config.toml
horizontal_flip = true
color_jitter = 0.2
bias = "all"
qk_norm = false
conv_stem = false
Rows from block 2 of a small image classifier, named by matrix and row number. Rows with one number within an expert belong to one neuron, the router's apart. Each number is 500 + 50 x the weight over its row's rms, rounded and kept within 0 to 999. All counts start at 0. Numbers have three digits each. After the name is the row's rms in percent of the matrix's.
Before each expert's rows are labels from the 100 images, of 14848, where the router gives the expert most weight on average: "responds to" is what is common among them; "peak on" is the class under the peak. Only what is clearly more common there than usual is listed. The data: rendered dice on a table.
# router: router (model.blocks.2.mlp.router.weight, 32x192, trained with AdamW), inputs 96-191
# up: expert up (model.blocks.2.mlp.up, 32x48x192), inputs 96-191
# down: expert down (model.blocks.2.mlp.down, 32x192x48, transposed), outputs 96-191

# expert 15
responds to: three on top; green die; teal die
peak on: die with three on top
router.15 098:508479553444501455595533537483470550507536442440496490423590541537446529533557480463510513537582494461553542593612462505475503511573505440430409518402452484478543412543489538540564508599493574530444512460509539470516498505532488494587472516484529467469545580522463440595586521485606466491
up.0 102:599465491467514527539475467529468475397413512492462519513576494575519461588487475486504538444551433541527562513418552426478523475374565558482405382451479527526453595529533424457403547538509570521432595512593557434462535510571537444457578493568548489537499507623529453539600454455509560459
down.0 095:439532478524497472534504551642455431525580480430496486538478447532419520495498566450517580496448531584540473492479528480538449500520553414473512473444532506490480484485571437431588513468498597549526453549354519478416532464516527561594531402436546501543429489531558509451433495483564511509
up.1 090:564582460475442484437413566538460507409488463461489486526432477542476407505561430498579488416523492562499554543488502423611527555500568450467516531571512565471479510442482623498533528518463557463452421396461506461498471452507488601509525490509447548463511374521494535492530573474556449454
down.1 105:507483542471544497603493387553594474510536522561559557431544478473542444476429532475501418473574434479425503541441402496467546482454458462495498478552409396433506478442494558522403495402490413524500443525584517472525505520433489525485527455563491451476507493588593430501545552495482515535
up.2 102:561565572503471528521486466480509502465435530467511580474458517592464473450449442517487526457502535523493584453516425578561435531580428515496606550502409510542507470506492547420514371496442549522482392625510603477502525501448389471503498477502517490464468599531496498513540586513405584432
down.2 101:587502476491434545518466456558379428460480479560513578530453516480508512403530520615395512508518521446577513549522545459527551483404529519543520523484561515488515631484393480484504463515555577495509467445568440485511477576483524496442481550403508469462642460470478468530529493569490550504
up.3 100:467486504547541508493527485404453525508594496506542520587448510458470473589552369499484481483609465473514552522474493373573547495499505540508450474492527524469402415475512534521520509583402517517505479575509533597505443444436509483524475587551472533506435454601523466464485520492400593500
down.3 109:547486553554480574491513534455416420454461561633464559480537448554532550480492469472488482521541567500505478468572506495469539536464549485504495516469518449570449482452505480489488441400477407574509426528441569506532530486560515542466383449501432525438491492542521541515639553410476577570
up.4 102:476522532576551527499541470464499610474445610425529551509530510527504515470503602431467451546493490539432477324538493562493475534455434476533504528583497443353589483503508540551496568515451547435529434424561395540449613492458444482496437490492482539525480477462484550392411514475495529473
down.4 091:561442430576566548491521497523461447486563517459554391437509493506494538477493482481487478432557501494613525574514531399496471519489548535463544519480448590450386366424507573464558408512514512576432512609521563465531449498452580542499555519528493492473517548516514505527564510497433477592
up.5 089:377585488438501458454452535482549489552402505537568586471501509488597484555491510604499450600419551518470467469486599507467457497472478542499498500577534467430484457430499429490500512530511482526565399444472597489421464549501525479492507536461498530502469461559517440410464493532539483613
down.5 089:431522523430613473548496532534456429544469543552538498525477519536555477496493534598393575491484587362513512433484460563561492500524509518417469408449569566547467420522416396485446501496540560482504582501397505472596432506500550457514515505506522440498469465529424447519490617494459440492
up.6 098:464472508497578474552488459489584527498447484487453437473513533404504454435510484465486488395457546412517463566476474558501523597567591523443582492483495537456495534569505523501524497521544517444491490479518417519502394446481546506602572516379518478477504513524496487508530398510483593434
down.6 091:486551551497487471487558443578488485597534487567398488452486546454536509517488428430474474450510459590539406435475386468469447539468577432530531569443442580526459558431540559501469490482447509559564568536464488521524458485582469408549404500423474560537504469514527507455459488436427427504
up.7 105:519449482460500560494469523495376582517496501551505475456535526632420488474509466448516443545419564530504496495502529485536532521559526466518521580408504470419396534497580460538408548498493581475434448552439446558489551434527426438513501395487466580490443602537485532516401463448593488525
down.7 084:540550533436409434537543521502528541458564448415462530463516519556528540531463580479470478538487505563566523480635490493424399485536453427402430530526562474487507466490454469513615445623470570531539544541492521400483535532622544450534473543421540551428515471496444481476456519478522472551
up.8 092:486465486476546438480515476581517508514437527490446496459543495552566485451466627489437541497494481510450519509528437575491506546475488484439455446476443512503463499482532459555540510472499568528517529505455466534505462497635466423415527446456522505443483459539448533508484381501384526508
down.8 090:527472514485452546436592506453556488396471448472477513467488448551544589484576481517508543563413468617566434395508570447504473499522602436558523565529358449500416481531526453520518519425450499591588494527493461540477450623533411501495511475524506477504487598469498459494556490452401418544
up.9 100:507532514513599503591467435511490446489458453556505496479539487383504578459511603497476545563490610559567525490549554493540490451474603561496525473460485502489571515536456457482486481447417472528478392501464493524568416432476543548449417575625510522496377498476474535464539460506440561516
down.9 091:465485458549501543506489513420454417512493515521483504438516508521544539417407354532517423607522512485515563616570496529523524599464455474536507506391530537604473529476524542538516388422511495506507479458561574462458490599493515490533469471468438412479477542489461461625471539621504484475
up.10 089:501463458506487503477406444545498529564436541473519534501556429428479466495541355511511482527454451517477555475518473493535489496502632543527434572476526487580381535517503536477482468435498497413478452540464494543489489549518603638478527510438535417459433420466595504495554458537570365464
down.10 087:534443406456412508497530430599523460418494536502492395544485542523466505507425580408460504436559560465505419461486464513487485535593608522532463485493507572453480583426568518537435423510534555538544480444479612511538609501487407501579394578597507459484477503468490532541452467463519506516
up.11 102:459495513519577493442517488502529471440538421530516574508525587542544460529425557460532496488555495483473548538397585585445549519422473537544506461456512412473505561569527523449479451591474529522525455546512596446460481549456441464430455509432541430501527491506561534465504476554512586501
down.11 099:497546409464495523566494495501455534516547442500495496602476383456449513553529542518623551613593530494494507519549486456423547427539521421523464551496581532530528487536437564472527537650523561495469472468533496544496506400506456589584518534501486425484457500510465493605500439423547482541
up.12 107:535506443572539515435488480457570531614547530461540493481522513529497456468527441503521466399413465457486526443595502514510576518569497438476451534454440458447504454446519558444586520551465491500453473524545498488422518473441557491545491488507524511530549515442479468472456505575454468443
down.12 123:491510453552553439557462327468579544474561501465518458505523552486539538457542376451625532480498346490579505484460435468552463543512465418618527523492402567474516390494552487561484507570533390488549539526500493532533513426471510517486518467518485444554496580480509499568570532511466581484
up.13 107:461429485510446459453536551534575458596559507428540537485478440453479465560474512599544505563489555525398463521464497466474519473559486461532534498474493508572528524491460467394404497500449461455563511518521572516475585456485503481367607455456468594557529483445528510520535510534437512508
down.13 106:423452438438460485520490477492626474507450466627557542577445437460439461497492474630503523509531478458548545450463525534594586558604456556463504515480526472443496457456551566573429550552509495541398531467474508528535440514511499516491445539501515474452453436462507443492595533499447441402
up.14 100:480477511521497495552472486408494517465456543563485568444556603504623515562432548476492456440480523509493444476485470612415531518561601502470555527432456544514516451528551522561464450529438474515523497428510486498559452558542489521566545509509456441493481515527513512538456500497408501528
down.14 109:493552530526560539493519586437453529508517513411444578541511461549502520533519622481604454437517593528416481474506437523487503579634470468547590542486523490590576370488533538484354489459479469532589493487409514578523464511589421445544496491501435522501489547489440513478535478427541450513
up.15 100:508453488510484484572495404502545536480476459580535393417444493520458519400469525533492467595555546475548611591570513514498479569548512457457528506514506445499398496530476441490461496569519544508436392456582468551547556527542519598453491456505575460414589493585550473476507506518522500430
down.15 093:546597476493458536401611529596519493502507500524520486520515466403411518543523499429507523441516452612553487520445512417530461499459519493471456481484557543496498461405549602481648441483522553516542504448476468452556429471477474528524549509476415539513497503506450477447579494574481510501

# expert 1
responds to: two on top; dice: three; brown die; black die
peak on: die with two on top
router.1 093:464506513509449479516573465493449522461571493579426639535421549593560528516588454548505499498539516480483423442401503552547574561538513497471478524462495514557500501464450519570578464464499432515450409553461487479497473579499518478446534534418427548500552506472504582563458518556594453501
up.0 127:462505550526446456512571456485533567446580468517511580453447519689514578540466440489448469589548473556483412479456374597515485554539499481467491563493477517509499472474454566529434461479505472493464482481515565547484508473541502493570485483426533497543496541566479464499450528495502515458
down.0 133:560507480562416549559493435405557524474433460548549512435477460423534519509474418514366516542464526517628485494589504467448480511514545495503465528503550537554541495503433472565528585530477576513493526441411525550467501435514482557553366553503517511550536495522528364542578466533492534424
up.1 103:579584537435380486554525558447451486466568518506427498533506586602538515437495445515557480518425494437480522422527530547507529508516485480528501614527513514489410574467466463520475433479380575570450450513412574572599566587464443488514488521469608527401524588501440522478443480363451472542
down.1 104:456508548465407499496495514452537475492495520427539464485483480507491499610489625404563569541479543487479452384468570498535530392570581541451548393435437490471478512397555551434485438468505534592555479496550417546579508482535465512490463539514437462546436507444453446618564481451499454474
up.2 105:499427525488550505504435416518448518452455494473526499499546527530467548529479613421443484484431401537465487482452474534509418584557515478543513531517484487484554492508523545592445533529568446509597440507526541477492579582512478540483540441466454474574457512347566535458537552545504460497
down.2 104:555561468555496428526548530557408481519447524576595505429453459548415536513549532507505417500495511454557564543518494525464515476484482402496459568444461491534397521589470393524540504500474454581496459530401463503487563529568477469480487463484469405445553489605454439557467447490591520508
up.3 103:496465543467438475458384416521545539541500511517542544481519557414516338444546426498522554523537554495470510530480466577539474446589372483552534427431547470501540489475466539440457541485611571474497490567505418459474584581457527493577561528491451446524504425452519395476528495563507465469
down.3 090:539484519627438453426574534535367441497514575436554395538480566557376502473501517506524499401404459502478497473577484557514520461472416497536537609519553457580522447540549555520518451466460500547542518500426417549546502565507490522511374522437472462469502461467414608530629526432493487488
up.4 109:531543445487397462500498551534565515509540559522553471439492498617515476512546529501512474508530575491523482408474517476479541457530472546391451515424535457414505500455455457550639556529612479499476525560499450473538594513552531582519602505449500453483418451459481446589598477518566562573
down.4 101:489468454493493477405563571597410462466527506455597562555424477466505558454416470580503493546488535372492456512568437577469564514606513458555483521480486604617431416477442450434493500338534539500616524504456471476464392447520513525477506466604557511536551504521482555488514494484439546520
up.5 091:559526503474567372554604478501490552507442455579476450531435519557474505525586494577515610453466544495563526398535472509454509530481542476391551489473457590525507473495400455521547515475522502486449512471483456517519576540568404474567444460392490549562555521508412520532508400485537515442
down.5 096:411497526516471486535539519501451452566451547444489520502533484480521631525551468481530482554456528580612428501484449516498576515464407489454418542481532508564580516506433517483512586414492452458523483531493484552547514400428470483511479486459470557522511549483502476492582536555525544488
up.6 101:608489502474508586557620462507474562438378479484522422503534454470425394421443616451539616455499489515562439491514493432463546441460544501488557487470550512496511604471443498502456496455477471540464496560537504444594457492486511430507472451425469638522528588475442574525539505440453540556
down.6 099:539542467395426539543564538475471473540531556542518607480418547535482529481567534473559625549489481543485445468432487530549517486579487560464458428557562537543533528528573547580577602538473525455502435512447446568572512469572439475521595429553512499525480435503499431503488462478472485491
up.7 092:444619526491537466457542480408545466504447543476469443495517525612483457478480543539470521418562494578522502524441512475499487532551535462515457534462485510486444442474483542408362438426434456536447564469596563560517451483639505529484600598537485458519440568538538542472510556502551423469
down.7 093:424541416464529469511506509556649499545447494551494558472503524528551481478445430487506478491471439468563497465620526485497443461524377589567512399503555515457438467526517541550471505461488468416494460507427512519475459482424509524518485556517517490564505481465463593501507453512477489449
up.8 105:471414491458544567594362425579612531469396516456448428517458530487447396519536525453558539447479413522531542410512417449532529483610409470533490560522453547577571484438566550443447475466562527423493527494592521506471454544428543485436477477468523490566508435581547474560544473514499524450
down.8 103:567518395545444559568530502518432574544490409366458511468560464518484503554547507503421521507446552602539509604499520505513424502555539527609470487476585620560507405549379449470478510462489471536544572512408475554484532498529516556564515513445446488485508564457511578500550473525484508506
up.9 100:489468536515483497528563464464397551496539505481493596495469553521484493464575532544488457567562558532514430518515523567546549478517542559573470512387577473589441485529517503525451497452441480527491549438437487480503558523472564583564498432498477545567516512503529653440326449556514503500
down.9 098:444494493571510359441537468442557456455494444621492438491508490524548560508520506533561579494497488617543467464538450560542498586464489490484535489483492522483515547471484571428502437535527508468522439490511518509466536493426450445457454535457444501451513461476515520453468534536385579498
up.10 101:485439497525493549461470498488571558519614545462433523541416571508550538501451533595546577541494582470498504550409552487469505445540579462490446515476466462459537468570532476489665412568641531528524597526498455465532454456503572464412569574515494514502546452513521484472513493531453463582
down.10 103:478461507537475485419490608461527516480531535397541500417519498554483445488417458491563546460548492489451467554553463519538450523560531527620506538511496472546486460465501488474501599421478441458543500548491490485480491566356598549511527468555525505494483470459453459484420461466451536484
up.11 097:493505507551536461514513483495538482455460489464549522526503536511500429411536497532476446433598516567524472452574504451496527600426521559451544560494496524538483557520472513429551530467578471408477550409431530496488477517544546468436553572554511498539512502608538563530431410436464471434
down.11 095:436423406534546416521562706446562398502519512465490515464434470516450472524552517496525528512452510474572451478459488500439519421459513468584412465669543438467464417426552484519535491477478473501499486518476514508473560487434558514501535468506439512473541475444524528482470498559513525499
up.12 106:487526512449435496501495492523508507558403556565454513522468444541516407569523391436576506410507501504530437505487533483525558390568508542458511525477532556502475511434527432508502555573348499644544564449472542523494466553551531479470568526538521504490469517435457467412464452570468464445
down.12 095:463461396474482465440568511546563467526473463452447451534486506443530507589519544489529628572541516487551546521505377554487490465488478408576428423445487420568458496521453561482468490535533602506603574527406471557475474535489543446499457504439522547503496453518459411583447438521597577473
up.13 099:455525533461522468516497535537524479502528434533441663517523471469422451504522538503528441477547544473573530543460574386489495406570498530513521519429580458510485520415527512567554480473510549522566584498529540462447512511626500518510500545556532561546527479405503607412457498531500459530
down.13 104:529516510525488487451466457613456636516511568483542442534486531576462437557487457503502550506545462544413465490556494563405527500444530503534417545493510517454413500564554527462544503597517558463485509451492505479463516448482538564470488478499407532471483460538575496487412435495411530519
up.14 100:518558436502545500452500513474458610524488516411532466494531500572544403411488514500553458527482547456359487499606517559516496570409446397523608468444422430505498425475533471548485471559569599435476388480483489511417478478450585456529541513398521481416469516490489402489604492538519523535
down.14 087:506545553454521492469455450500464468640531466443512454567466453504487449474546542437510535473451546559412540496490576458524440536524551465451609547475466558580579498558516519532564531437487446444545451485506389454528477516524553515450564395542459462409486537495537491434389512504516543506
up.15 102:556489448500480460530468507558501589460437539489457442481545510479614565577531432438514432466503494513582420475523525457427506464471488510485513505513579537390535460420467513459450537524424533491570593410504479522506450478509574461499574534480498533541465494556483477541533387397539497497
down.15 103:516441428405518475483507456491554508466465515554416460531469552566490473567540591403498412504557487467554520534465493522495529505557534482438475509379537518535472555477572488559407439619442419610498543588480595567512475530541534457548543545530475516438514498552506392567557502488555389551

# expert 5
responds to: four on top; dice: three; red die
peak on: die with four on top
router.5 094:481571539491417520515569426464499544459565528493436589524488458450482586583559437537530531513504396470581451497464485458560530491522565512521420539499530547517483434473394546581479482464472524548555568446514515611560438467495446608608433489521465553542494520525516510578597553511535478497
up.0 108:469439530504554482467474482484497524430443527452522481522485532518436502569475575502559450423473595514488513618542449369511538421515452516500467430634498518459425502538434547502445546568486478452400599425573534500569489571529524501469593528485560508526588464451504547476506472405479489469
down.0 128:452497482516583457441541555428519469517493481486470510468484560532560596450466480569553344445463514442537552523477476478501544604485469467396510454508475434438477518440574454529473531487498490442461492524534507496459487559550500419453484507454546581441525474505511450424519531576509488572
up.1 099:484478597531488541487497375445452519514513464529626486486447462470502602565465502459430554410511600531444519435517396554490488593512452509539494535493482478532477470587550491495526458507513378522512385472435603526486519589421561468453487575543496525536432579439510558495454577425464563484
down.1 090:447463521512388535573475515485517489506502462481559448537457552523484537475592476572495529536497495526490518546502492487474450500530568508625507455498461488498452367487484543576507535472478549511536509515464481579525536507457491604519411486465538535511587556461556435507484490535437506488
up.2 093:503451570487487431471457411493555548403523536507434457497515522484528424518486511503458475553508628566598368503507434439495407399466635555562511425461596511467463496538531442440531483486556530475429497506514472509455503497450433542559494553476436400456517516469445491441567477518550583454
down.2 085:519449552525509562438451549565379422514530561462453571517539421546541442454495525395616402511507476560495475492432520446478432518447474488534599513510487402519468509536476515574404467470519480566545530478480534497524504466538525445493480480606485597574475547535432500498447534390481454511
up.3 099:525459535397509396518498500483465412410570526536448484466594544390551408464534531417537496502517398503583410449515553508458488425480528522515490429484552480490558570480522435455484491427491588592503575410512545472585459546534497458524525519511522436434536510541494525510547551466554395522
down.3 096:505499482487444511537531570606503460578548550478518548496488515461579531529458525395556508571389528371431439525340570460562444472444459509426486565526437546556466441561487471522480489486517506589475536489523524551535495508545511439499525526500471540554472442484462500492399498417461477513
up.4 091:454564485506600469492474505475507475469527451476563413519536535484521449485505357429437484548479420469476461425457539496515436457594513524554583532515500499526572472472495480417487448608478398494567509550520437577443563551459530400463546379498447563523453464459554496473496432454493489557
down.4 098:471535364543466485436535512529491527477451524417399526540566496531473546471464455538488445496551471570558467513422503484540459490495544388464447471519578478436604502435480448438508476580502554465415471490578433536497551495471589523509507502621505474530513522476523487506538496529467574563
up.5 113:498469507497575559505489458517558481515455542508528510498432413458497378485523535427557563485577499483508548466549531390540492521508523495509552496469471488518511420509570563418489538528530544484423528343615475489450492423537423500346517428500510538514545426490528490445530434538488511419
down.5 111:538505468412453477484467548497614535499524425446644448580484388502397537559453522597455527496589586513575549469568451519446567576519452455569548526497548475484524409524461623554491540511468549492609474523373550491467415449548603502489437529460506518477502383522513465463479470510534540474
up.6 079:477486521466535526454401561494444537577485520493519410510506524478437567556484546414411513576432450636501505461530492539544415483479581568617526518510480418488529474468548477352444480449560548535463444487508432554474542474498478513415490550535497492507619497536414561499488484502582574537
down.6 091:425427466508532560488499545470508460382516538548550550540484456496490482458512579604536607603519412471399514587505528484495541492461483454503449488563556470413460553491400410409493403577496466549441451518444493577496535603493439408516561474504541524498507463469525459402503488569531520482
up.7 103:531502557400555459543553523497474452479466513491461512469467485487486543471480524549413478423540471574426452550538408452483527621525511473526513570515509558492574459480497564534475451344524527446481560556466461517520447452563443587516516504487461439515483487519494513450485464442438478539
down.7 091:583503506568466493508488507448492535472519522495543461460560486491485533470359454510542516520450536438489469449558532568490585504476500514568513481531415517506489458517451481427520546359546528431559487447471570507520546467510461603486479547389532516532460461478559519470544513463402514458
up.8 093:461515488516403487424488499420603525579452516480548515493496531514536435523559441488499508477460461440515439475487525502579483431545515481530616517415512521521549584479464493505540489567512539515485443514382585470487502453550456371521548510576494539523461466505584518494503494522436463561
down.8 096:430555511559488514419599501489474563604568548415392542508497557510505468500494539554563499439497532538468524507509452422458508436420479585535439455541514437456543416556394516530462507531612472512467509523582451554573567510522580509403517518515500454480625536529452439507491480403492528421
up.9 091:550426499473512397540475459495592552515392492390555496477505408454448489397479445550565546520615460449459530546559398606523423442599396441570531526487462554535530497506491569480499572537495522384468440494609436442498520449496465532510577452541585516511476479476449479546554567464500586468
down.9 087:486540455485492540383462554492477512494516426528507453579394460596423421483491488422546558478458605512449496497531572487598551563571506436548449501461430504530466477476450513480480515578423431567508513573433513482453448452551507531518470480518501504502566474550482572489555376501480587462
up.10 089:551506502458458486463416577523485462499533400487547550424539483549510589575358472494474413412502410478459561511567555519515478483514433528457489417470456502456521536536502534511500450453446557548526489485457573410454594584445533512567567474509516495512402539509513483420556501628496574417
down.10 089:502457512551527524544514507560490404502484523485549530514552554412466486535522532640551538547587539501481478464439510467493582463542514589381519482483503394463537379562455476549482548521498423538511479508554519519523408543584521507504409538547494523495475512458432617530512499476544571580
up.11 099:602544502472512568595519479576525459494457591483487530560497472626501470550521567492501509453512550461476494523468563541499536546406460551529513502525499512452417558448435614534584483591567548515543509535460552548418414441509490512545606538482514467507500426510474543421433537488483512521
down.11 094:497523525426433543505568512530511517519522493601490540509462533524500408507433459520475490457480477549567463573542518547549534532548586497363587575458474557495429518490517425436578455388486432551496518388498508490586444527608399568548442526568486504529503502478472424620448467521536534494
up.12 095:534519544507473556503473494440496463419504539515548542465526380523498461398493498440538588443494412467546454476500503457525472466502534494529521449515478526466518665477596512469466543504581550586500610490470374482578514590350452522571524582509531519527493461550429562539540515443527403544
down.12 110:523491530491487569479459588510391397570479510478498487576562520529502573526537677479565525490469569596513457450402483485513529435548517473544556525523464474558483494571571445550490462489501514526488548552418535505541405522477464518536577453438447569447461451503503473448371502566514450535
up.13 114:582512458536567534576496550533526516543445500414498431529499422436447399492512510481497553497559549473526514489546561431513541499412514531518552499515528533481531432511484513461487599538470538430455580455524462541546480354561453495504467475526490495502498508492487418447602420485447453431
down.13 099:537408532501421570501544581429560557470445523469445494473446441558443591507516501594529542493535550624428469511535425558506587573525506578573543592498500532577469447483404561489538581486447473455476486504383469606416540478509483569453392557408519542515507467497525474576545488459469517505
up.14 103:431436465535586500509420573500527518534455513550468420578543518387467572422516465548522480538538511442525491496544525560455509506643468481543544620434545522549462441490486469462500476554509481442573484439487482552564449495592430399502457526497504499539493519453509475569470439503558426496
down.14 097:470531534460483519484513481515468484490439508492442603412423491543528494572559548442569503565530489512564425549548506586571511529532536522468376456472536559571500509471507446531468543488538486478500506551473493566562517524420529475532507532530547483427471432520474411471526442411521488504
up.15 106:493505476417517418475473428533406479449500507540557528569456407594458438477563484413514433563512494549526582411489516527643606500506518468541530527475521549532439407515559456521543463585547476462407426509508567502488501465495458506543499491540552428465539517560491510445496564463511392405
down.15 100:421478446558567441531576460514506485559469529557484479544482606488451428406573508511502495467608525502586555569483508527472588467504506477458580544539540467523595460422502529504497409481646467491476498437612535392526492505407492527503438534586437423517512559472449478585485580491547543490

# expert 27
responds to: dice: three; one on top; black die; brown die
peak on: die with one on top
router.27 112:462439446485556583484497534547460576435500580499550438505550440497410458400545460499553562423418486520377521495546516476532546546489464502462557520431530455479448575447538548506576585570421491492377445574466486518528423484504522482535511512541484451519499407397485544506509462417502470471
up.0 098:527492525544474501490503461423512492548461515422509512533532502528534518677498570535493505490590469471614482546435532391465519462499488510583537458587430456500526492522538441541475542459523444498519536426504586512519513484421607411415449483519537568484433476607570461412461531510546439563
down.0 108:509478532474584415529562436571429598466535558443483441472523430478462492526550487566551482571500391483489577540486434482511499450538499508548449500533502457403492397550473528542553519518584531355484508538561504503559550555503543435487425454474496510458530549464524406518529521527513582511
up.1 082:608480485524550518510502386427527529409479538506569418571493507448529521437454548523512495492568569464508532531506586523472518482453520543558525449456554454543388390505571461515680470426579445505564458470529525405507549468508535514443488473477498504585474447525562414547537497491511390412
down.1 089:472468513418539467524424504560523447481485576463448532494462443512516463524546486583497428578516477551459501459525448466507476449515530513490491377465501489485470495493509460450436548569539515509515569546514547561471464565559464542496517536504503495445459495513596411584546523549590445528
up.2 086:539469511462518670488524522505485491431459502471522540492437556556552383502427522529469446513493503440494531476489483428479556503465492519539479450488486467571531496508553494544458458468510498486447613497541507472489511595493578452488472505491524498524424487536478449462510498516571581486
down.2 099:482497518521537419487561621531531448440484515459577439425417477477574580530510524397537595500612473524587504567602491528447507473485513571526595590570511441502448526530373480440524592493555507415559528544521483494513445485517410427514623466471480534462472501585524441503495479516498494569
up.3 115:455487456538446473442485410480544523604483516452548488539422545453460434477568482500473492468548509562570564538539527386618455467537480525555470488486561481565554527498474462497504505486459443458544532494488514455436483547570441593430520501562487452537482533470531521549476495571548499458
down.3 123:511523465465442458422479520486477515529455482409556320547557424540467426541562502516538579495477424472579422394527500488469528446621499483581414471558489434514504453529492535614635593583504434556603487470526459493506471528374625516473455530569505541544454513484500456494457484546454538486
up.4 106:525531534442407443572609585489457540498485532484504517522453519497555469456523532450530511466508541355671496624541458506555583594590525539484486466502452494435595503445450500493474516496507517562479516425484590458510571504493376494493543472461486517445496450613449481523528480459516530524
down.4 094:439504491453521454562608526454508495499529484516501469590471422547471565482410548538539508438545522547527495478496517546514463403505437438541421443454462492548545452502506510436461476570404489434471447463562551473517573516519555501557446467449444528471490549537591557462472518496517460474
up.5 103:556452572450568548496530447520496520385531489560526620423493371461532439445463502406521557502494424409483400474450512458505547499470535550509471458468521534414497568424528579432405478517490554493515524503574448422441504529515480432529472534441552504568521491536452510537501480340435442596
down.5 110:550579464491419454510527605495512543558518415340417423496490579489478489534571598447514408491441563567463535503499450495549492351556459495485483534534518487575531458425526519495484514529423475539537490541478511526508476543443552532543441508556437515484484531511498541510469496516503500601
up.6 102:555556476503447541535481642447370490483510470433555588514551505458450549551526586384504507566504555504535524493524506499468467474496446571504415524517512513562451439560508481487457492528531500507507589539411532439508470466623528512536533592505555420408447505462548555508475518427540448461
down.6 093:424560517494556413394572471390465509487449500464527492487486435531625480553539477521563482468547461527519482560580492538500453494508457410483461592563535528529556457491487457588472523444562459514495495433627561522489572536453552504500481538498526381540455546520560514465485453441483470529
up.7 101:510482532516439460461374411477536545594460456457510519522446566477473413544528427445387548379504470512641571556546446429552454413616499516518473489520518523586504431514570499432484483541486560535547628585467466574512406441438534507406453507605504531528457534498472556535531537432476491417
down.7 099:442453512513439508359513414463550522495582521449574408503529432508489487506592449514595561556403504478490451471565448526534520490600568542547429564522407451460483402512456559628550542505533473467545515473510462485477535514439605546508408472491514408510563487460510507479523494472524510514
up.8 116:539546472473434496524513517540516456617575491454506503489502467602464476544542555438555561452539506587449544471505523433493409460434543494470540504484485461567512433449418468556575522535483559543541413436437471600553454533575473457555367493461488548416365496423498557449562496544456584501
down.8 103:584508409383536602389490530569484535552475470485521580488499398473648564539432430501546519445398458476558428462439531473476555492501417504485454442566563526480493557513388469467441450483470550509492505473487536532451536408502449508519577533521481498486394511558522576535562512498512508534
up.9 089:485517480460536508481431489440452540486471622461559471516460564433505346532512451581515554508517499429469487591519552561421541554529510503488419432551538456426471515481467579485523488481614492507499408577452508459518598572470465525542488502628526403427563484509482504505511527516462406510
down.9 090:454606515437396451571535543538467447511550523486547575534550413490523520514468495530594407497545535422503476530542476444537506536484450532393614540438454521485453522516466482470427432573488536546480543506506462524500503461534495442551534531571429529472535468493573515583471435492599496549
up.10 118:528523508496479511547456491510483570458435551509528511407447519407447537475457436507437541439542514605550509435527488535512471460533380550504531523505532482497425471514574558451527537566523545426526584552506542502423484461565436549560547457551503501564486541485461477535597474407478609518
down.10 121:538477469526532477429512471613442488571482533444424400527483550474503516494500433466448519542449481424442557431468557477562473594476553491537588532555545520567473459574544459478488532353507521536453475485419502505531419517491572429584515445417527458520521533512545504425473534510509529464
up.11 113:571542508480566496612522459565535486550507484520499505523495586560492542490540372484533524516457565461495430544461430560543438630471536460514620443514537523556463454468487508593504560493496426518453586454477470411565385383604476484496549506501489551496536527540555440534480469492517513451
down.11 099:522505568573503501493579504608431498479490468476545495425466531457444533379488414424445463483483454447602516465518494531550446437491435494593550540535449464499413561460583484506541466422524520546557457525559526467563439500428470504444554447381540450490477599509519471398497560507442475575
up.12 078:474455530504494453421425454517505499602471449621472526527446501424568463516440424483431479503540477493478487544545542452483527473472565489547459529456547511440492478459488528480523510523522439493586510550565499431458590475460511513486454534466456496409481530534523429427552496529492580437
down.12 086:523438516552483392356526583480471537453580584464529480458514548505500500537571596445513508534490500544451538381509519555483473503427483464474427486526488480527479452505509581553537545480438461503612438379547531539459466531597455558406432565445514476425449518495566437447492563508465517529
up.13 099:551550490606559516589619445484534520527452531517428545523464484558505467397431386441542486469533577486477502645424510531470477403493538462493488611543461459522471492498499574533515491486510499532522494483548473517419495488571513443389541429476506472584560587511503482575483461466558576436
down.13 098:486497487583517478396526581460565492485558579472469575514557493535525462464603501525556443534535398541442442509441396573499571514530518500550503495518422521569427497503494446553469441508543467550496519549567441566484517482450453415466553493497441453565486575500466512500515512567446557447
up.14 091:519470485466467500532489487494431505495482534566464509497572497585452535428493496446552529420522489536481620543532579478480499618545456385482531596555602510466588519546455452458492469487464454491585376421534453532569547478511482475445461394530483588425449466502537479480440567507552500527
down.14 089:441567465539500573538400566438505566528511420430483527486554529536470554521399483559461525436459530588502388440488395499519499528535583496438517476427518536520503522471573475501478544564471538518432441511584461496600493500529395538524523516571473555543387471503497432433559574521575479517
up.15 107:510417497439591555414412405503510581479587518439598554472595464420569423471454531463451482576562505490433486492496592498402512500423507568513538420484521516483484560439482560469472515480565547422530540481547535514511480553414430447497522472476425518550433361433545562579476515521464493552
down.15 110:429472404454400523506471485584587517521495532481528531533512520501504531489515488431511523487463599563423475565522521544484416482535543538514454529489560520547474460638432388539510542519487545396423507571505452564448408458550502538548550523514495487365619580546451454563524496421572491580